From a checkpoint of a small spectrogram VAE.
Model: 6.73M parameters, log mel input, encoder norm layernorm_no_bias, encoder activation gelu, encoder moe top_k, encoder num experts 8, encoder patch size [8, 8], encoder layers 8, encoder width 192, decoder norm batchnorm, decoder activation gelu, decoder widths [48, 96, 192, 192].
Data: trained on drum patterns on synthesised drum kits, 26041 training examples, 49.2 epochs.
Rows from block 7 of the encoder of a small spectrogram VAE, named by matrix and row number. Rows with one number within an expert belong to one neuron, the router's apart. Each number is 128 + 32 x the weight over its row's rms, rounded and kept within 0 to 255. All counts start at 0. Numbers have three digits each.
After each expert's rows are labels from the 100 clips, of 14976, where the router gives the expert most weight on average: "peak in band" is the frequency band that holds the peak. Only what is clearly more common there than usual is listed. The data: drum patterns on synthesised drum kits.
# router: router (encoder.blocks.7.mlp.router.weight, 8x192), inputs 96-191
# up: expert up (encoder.blocks.7.mlp.up, 8x192x192), inputs 96-191
# down: expert down (encoder.blocks.7.mlp.down, 8x192x192, transposed), outputs 96-191

# expert 3
router.3:089126144162129092190081160092113109103161112084147074074168118155157133083156095097111132119165080104133109158150118163199131071111192155154162093109127095098159100134134119167136133141136110161073130108028062147149061130126145110138130145102143107147118113098099043102121128111089089107
up.0:141118083053141118180085201151139162125094094096132172113143116106185110127139105157159175121133136101163115136088139204164146139184166111139094118109134090115150071149161109133131163113168107172151087167052189161115078120124129192107134141110137089152139155121141100179121132129110144112
down.0:049131092102206131154122107116022158132133235148125109162075132146093137142129135136142124116139212189135073089220164124178113133103137182140108103142095130116098148051107128125119136124094125127118128136093122081087136091105114092140103124150129185122104116121146136123141111055111143100
up.1:203110106099110147238119135135101109141065076116138168099138135114182115057129095091145134172132186093106117099125125099114128126129158176173086105146157087143156139132152135155126176091148118100164124105029158178088151130121102164136179156041091128142195170132143107106153158125106124159
down.1:124142118156076170171232112131159158095181140157110072163149157128157104134098154104100157145157159138141121176096139116172064123200112071131128148166073134086125140121143152113108150151096183177144113162037153145185123115158202174168088122174161125150168136115089141137173111145156103101
up.2:221087142050105157199141168138116145102198134156149168104139085137178148143097151126180121092095146173172130114144149174120084155131152091113083105144174131142119081095139106164148121148073058129118143078111123164154079114137119165102119112092189090190142158106129182141102100107089173109
down.2:137167162193059126100189085111199138142157072108127103177119125132174165043140137115116103085095117132130164132099151113167123137118098068135124165136112151104097118176170128163063147092106178116147137109170146093144112125122149133142115133186131126102098114150103134077124100149123142147
up.3:127177097129134123160165124166115124122126111131132143105161155136209107105082136122115062163107124118182093111121056134169099098164135108099131085124129081114158122160136117112102155095098159231175173183108153134123128148146126139108119185049082126145135075053079067111156109107115171153
down.3:141108124158065142153204120168177150104161084109120120157172098124115100141099166120101166140133128134148137192057093118119103109162116059137160104141111135124164079161126148173125107159151156172126158098111107142124108159137139192137145102121128093123178135113151073124162115170099135152
peak in band: 4000 to 8000 Hz

# expert 2
router.2:118129138168139160113097131157098138107115175131128117092149128081079097101120143085060172083153137165097154169098099126198142189119129134164118146105105104177174138162187171120079141088147193175139134115108131106152118155111087159146101183149138111135132098135147120180185176109093166125
up.0:137117151087081133116139126162107146174123121122133146100114160185131070072095165181100141096135172146059142051234073115114119090162101080143089157127187131107163127098125124136103089147147173086095121172071125197052146094113119107145155131131176090128102111184139168146111158161140096090
down.0:137162086152117150125143140164132161138090124155171117171167075072138130091132119135141140069144032131162122130000137086129159136101147107106123125132092164113120109137141157128139167137154136171127114168181105210180097146140143128108132126145120123089090156083113138090145089069126097147
up.1:119124162106084114117102176115155093112102166124120156087087126134099101119120121141081129132127192115132118114255086147159135107113084064078111145111107095097109113120142127096081114094137154099140111138111106176058158100145137117167119120131132119101130128126123153129137141172062153132
down.1:070111119115196125144181125160037157137160127135146084121183123108112154115090155101139136137186071101130123158000125129132127100152106164113117128126092140148129118151130157154135187106138136167087139160162127133137135124117164134161109109129109129144108138091121128085122113072140103133
up.2:124083139107080143177155116108146122143185120113092117099154135203201110105095131124086122111119220081123121134228156125137135079123098043160120170106137061103099109127110115118091080116086189120116112053061184132101115107135164146130150108115149151096128109141088124148097137181131062118
down.2:104133049105195135204128093168089158122104162114102119122125114126090100173129144129127124147146083129119069116000094121133162120109126179130145135142150140155180140125116114111116167132122083150132153116111146213145101145120104101128135126128114127138132132105131152141146143035153152160
up.3:136170141116068131097134146178080104148132092069141160120140118063134097139173167121129087103173134156114113153139093169128162145057129150104136126086130145071103104163127078151070142138133108159128083112184142135144116134192108175142080089110090155159144081208087154146181138130094153111
down.3:174112145173028151077160106132193108113150038145121110148147103082151096106117130093133134118121123137133191154092133098155101071146126029151137114136115152108153102168158158083141142120145178131127116111113116118130127149147153124127173138112125121107147155125110129110119116226120111114
peak in band: 250 to 500 Hz

# expert 0
router.0:147095115136127108152085169111159112076198153080167091103131101178150124063146125111127210141189111182111098172090148172187182148155147152152126126139109117113142121166201103147146136108097178132154152124161169108148163101134152150130099130161144127116154106053137154122181138117105097145
up.3:209139095052134141204173095108098130145191077110112102129154120142150153140111106134057136112128147135109119156119170185095177104148130130164157106152159114109173120195183144102172161161158107092098128116104172142113120128144078203115140119104100180138156140106123092159055151180148096137
down.3:134141048099102138161073102141127136121140171155115170138129156149077139118088143116137067135122173160114079157210091146130106122110163087140133102128083130128181157140088088136165129095140099118156136117110126246128150122103073059109083150169103103122194091187145125149161130092124176119
up.4:140087160102170123136133141079179127102184124148083168059160180131116119105197127114115106130089139132145112077147145082119115123204119095216140099128110110121113204076182139122132097163155085102176178148124131141149135087114105141103149161123133164108183183082149126180138093166118177128
down.4:176083104159112170130152151115183158160096136127118056154140104102062140132127156132164131152143138133102147136086094099144106119112120030128147082111093141136146176092081161215075150127133155164157165112168148220136113155126151150085113085140121110137126117098092157195159125091131098097
up.5:083136161103103147106144110106127147145117205098152160154174180146139129158154140159134133144107248150127171134209167163121084126133082119123158065102142152198119116118146134151091134124173066140092089060150159088128091116129168173113121092093128154093104103089150148153142134098121130112
down.5:120146157101146110183146095124055141125127219131141125127083120153116146162161161130139102157153121136138098092022127117158149117103089212117119083122143116119143155079145113097159136157137055133147090121099106118155162138171093140112080116107160156141100177153118127127140141046150139091
up.6:117176102153101124157163132119104060109133130121124147094136117122119064131110107103112070185139147153112117135255100105144178127144107152134125117110139061135120133121099086142086095092163134156121084193103152127110137124114119097103083097136141088109102101102127118188082092065165154082
down.6:129140113127138102073152124099150108099112120126122132139140104098159137123117108141101140115140049134149090148000153045119098097133151121165165100133111116135146154146164151151120156094110148121138140079159142020176127149168139152137093145132096096124122105128109147143142129174163109152
peak in band: 250 to 500 Hz

# expert 5
router.5:108100152174124182111084113110153123107057157125128147117172082096123093118100135139103199158159134138123112135154115147046136166147131132093108128121147114149100115118163134117115114111113140151111115181117075140128077090132138198096116082140169118135122104060119099089137123092100144117
up.3:133110148115091121130136114098126115110102168113124088172155083097064127136168114121154159117126165123151118080215132100060088170134115128087130154111133152108044105159086146136112135119158137092098160155118136092156148083103119148136097120183074171089106128163101089082144064133131166123
down.3:050146118081229134222133156104031147130085204112130141161136099142136127125132139140096119108173120084117093139121144106164151143096172200149114120151129082106114171128111105135136126126119079160121111126078135175103126124129129161143126125148132158144074105148118121130135124015133150116
up.4:192109134107120144141170176116130108150158081127117106079101144095197139120115102120161122144153111131145031111069120118161130119138147114132118154131135156095175120132134139140139141122121109148118109081100172173164096133108103152147166110084141131136126116136111099138093123173155125096
down.4:057139175070200128163126158102086150141106219106118132127138131136115149134120144140156119138136125125146119090184155170140171169118111204136120127127137101102095167098137095102143113125121126094120118171099148102102106114139135141148111134130117185127116136167125135142129136062143118100
up.5:121196126121163115179088169119134131106171095108112141119134179118123095110140077093133139057144140082107157152113112142162145113107137159133164113104091099074099161134144137158051128127107137129140114097145127115135130188155087127146084117149106068173120100143154207112203149166148160041
down.5:138160145105073114117163151161120118119110082134151135078169130129152069100113107134114192132168092121125094142151112155150170077131133097056078119109138082152176133102203125134161107122090218106128186164189134182127077158147137129134135092137114140139117152086158145066188153130081080149
up.6:123149117159108123079069114087157175164145195120138109109120116131127108110146150125070119221116179080158064169255095066095108153163117100083162134124126143121099143154170096108116143091154133145127183177219096064151139084081157105139087145098151130095124105147064123080085092133103158149
down.6:075113126056221089104128171105049144098147197094104142164115111108123148137159122149144146097135108106118128107000106124132138115104177239142103122156152113122121140122119102115153125138129062139142108129133188094126158134136116130091129160161108161110114136114115105125123144019169128151
peak in band: 250 to 500 Hz

# expert 1
router.1:090191121163114079000087126110154126098180094132146132097198115135116136150131163121132185117083081100131080157180120105094113132123146158164131105094097132158197125142102171069136119131117130102157093102161096050182124133146116130081099136162176164149131100087141092107112123109123132135
up.0:094117152130120126153135140136077102110088128126126198101102119114134135132155082139130094123107255151137145137234068128150093098124145097102136116101037134121090121090108098125118116118130174147146153193182095119102113106091115088142118091155077140104166111145061092139135114110111097171
down.0:182132105222094167142113117151188120111126066144113120144149085067142113146107138090156100111111045141110178170020074149120105124114144109135110107107169091105182074181141137147167169144120179119121168126138092111148116103166109185133113117083151158113152153117143131142094129207134154109
up.1:085099112132125118171087117162096133135127155104096124106101117162133132107094091118161110115191086094152128174141128166141131136142169073181146150157135113191131138143096147148148200117196138156120105175116115070160113176115121173139095102061100107102113108122099115152154140070123104113
down.1:110171156070239106120147189133109093130138192075098155107086156149108113148141156124124091129128139136138105079183094140133127128117157181112126147117180158086131156103105119111144116133128089124098131110098094107144128117100083118123128098209145156150134148148145119156125140073190172096
up.2:110161106147123105150063143143144088089118085096123151177154087147135165123110130130127115124082129127158196115094064133134090123074170096132148108168102120162115114147144066161152166095087163143138154142105086000095136129108125061128130116126116131129088155168095150121125167135176107186
down.2:042146123074210129147160143107077130125111247121108113122127135151121103125116137164113102145126162141139087114203155131121159116123123214127113121111132124104107123084096095122120134130113103109125142156123124112133143142081119121130137132143124174125104125162121117116122133045126127120
up.3:116123146128150067111057153135158067119171160054119102109091186135158145143135151180164134127132117099096155081116081153110099140095096099214101147142128152105144118141136091113127112125102134145080102082174202083132155106099087137097110143096089084105131177126150121134134133145129115133
down.3:137169105115123151169175172144044128188161126124139102104128124104165102104134127140097078151145100095131136080190136132124155104143167120142104136110084149141120136137156123081143169122119130123156132183089126122160183111114121178145129035177131132114106146126135179105102140002133091165
peak in band: 0 to 250 Hz

# expert 7
router.7:133121101176151154208072127092107109143087146083126151145100127136100119094118090136113126129155121121158093143180111132119129200109113143159096111105091086110107146144143135138149089092101133140107083103139143136141129104139088091124110138089088146133127115131102078140088150122116082115
up.3:110079147169126108153152101121149128094207066140110040119134134110177141084200137135116117164103129125117096184114124136111128124167107161123167090100136108092182106152110175149163110089168174126134129097162139074125126128137159255161093102143110105126075154146096126141158177096129091141
down.3:202124155140060135112239114176209135136133095164147183131127165138138085123134102161080156148146097085133178162078121095146071096135093051126151131106103116114132090193148212147111147131076161138128134115110094165113122160133130177164146125097156121110144125097117117122139123224087135097
up.4:136152098136116151123082045135150134169092104085154119101160127087124119111160150097115130063155044149129157117100104108091153145077082114102133125198084129183119119120146135134118121080110161144141073157105162139131089176118110175127154127159084115111121141088113107096164078114113050136
down.4:061144119066203124099111123110108135167108193103116157087112146168134118114110101141127133148112215142139123082222142165102148138106132195100113133106161137086093138076085101108164106135127129113125115151123138111132146096106097113122057127144111126110114112114123153165126096121122147144
up.5:115124159127084120041118127117193128119075189129100178106142113137112094122138129153088102069053251148093146071254133111087102120101091118078094178120094114128134105097138114109079093090107135084108118141154108132073098134092121042099110150128150119148114125160136119099100114142084179145
down.5:152110120218144119091151081145114157139124087128148114174157109113140101160123159118178113129124029129106206155000083132109148133148125115121141118133161145162141108120112145151138137129141105131123103130148116108104135161151131139113150164141137141119150162139137133150148117033155119137
up.6:137122235152163119115162170094173128101047127167071117166148089182100101174126117170111111078082115116115170089090114172097129121124066150067176107147115150121098111131088113105098125137112114098133141116112089147093094157106122110112148084124152168143078115166068146117145161125146141093
down.6:190123113228048148069127108115168140132123054129127159170143141111068099094175138156147127109089081126086149149082079128153098127131104066151133153078138163152124118183131164122141157109157165133148136111143108135115134155136153144115117147103162138131166115111118129102109157212117120132
peak in band: 4000 to 8000 Hz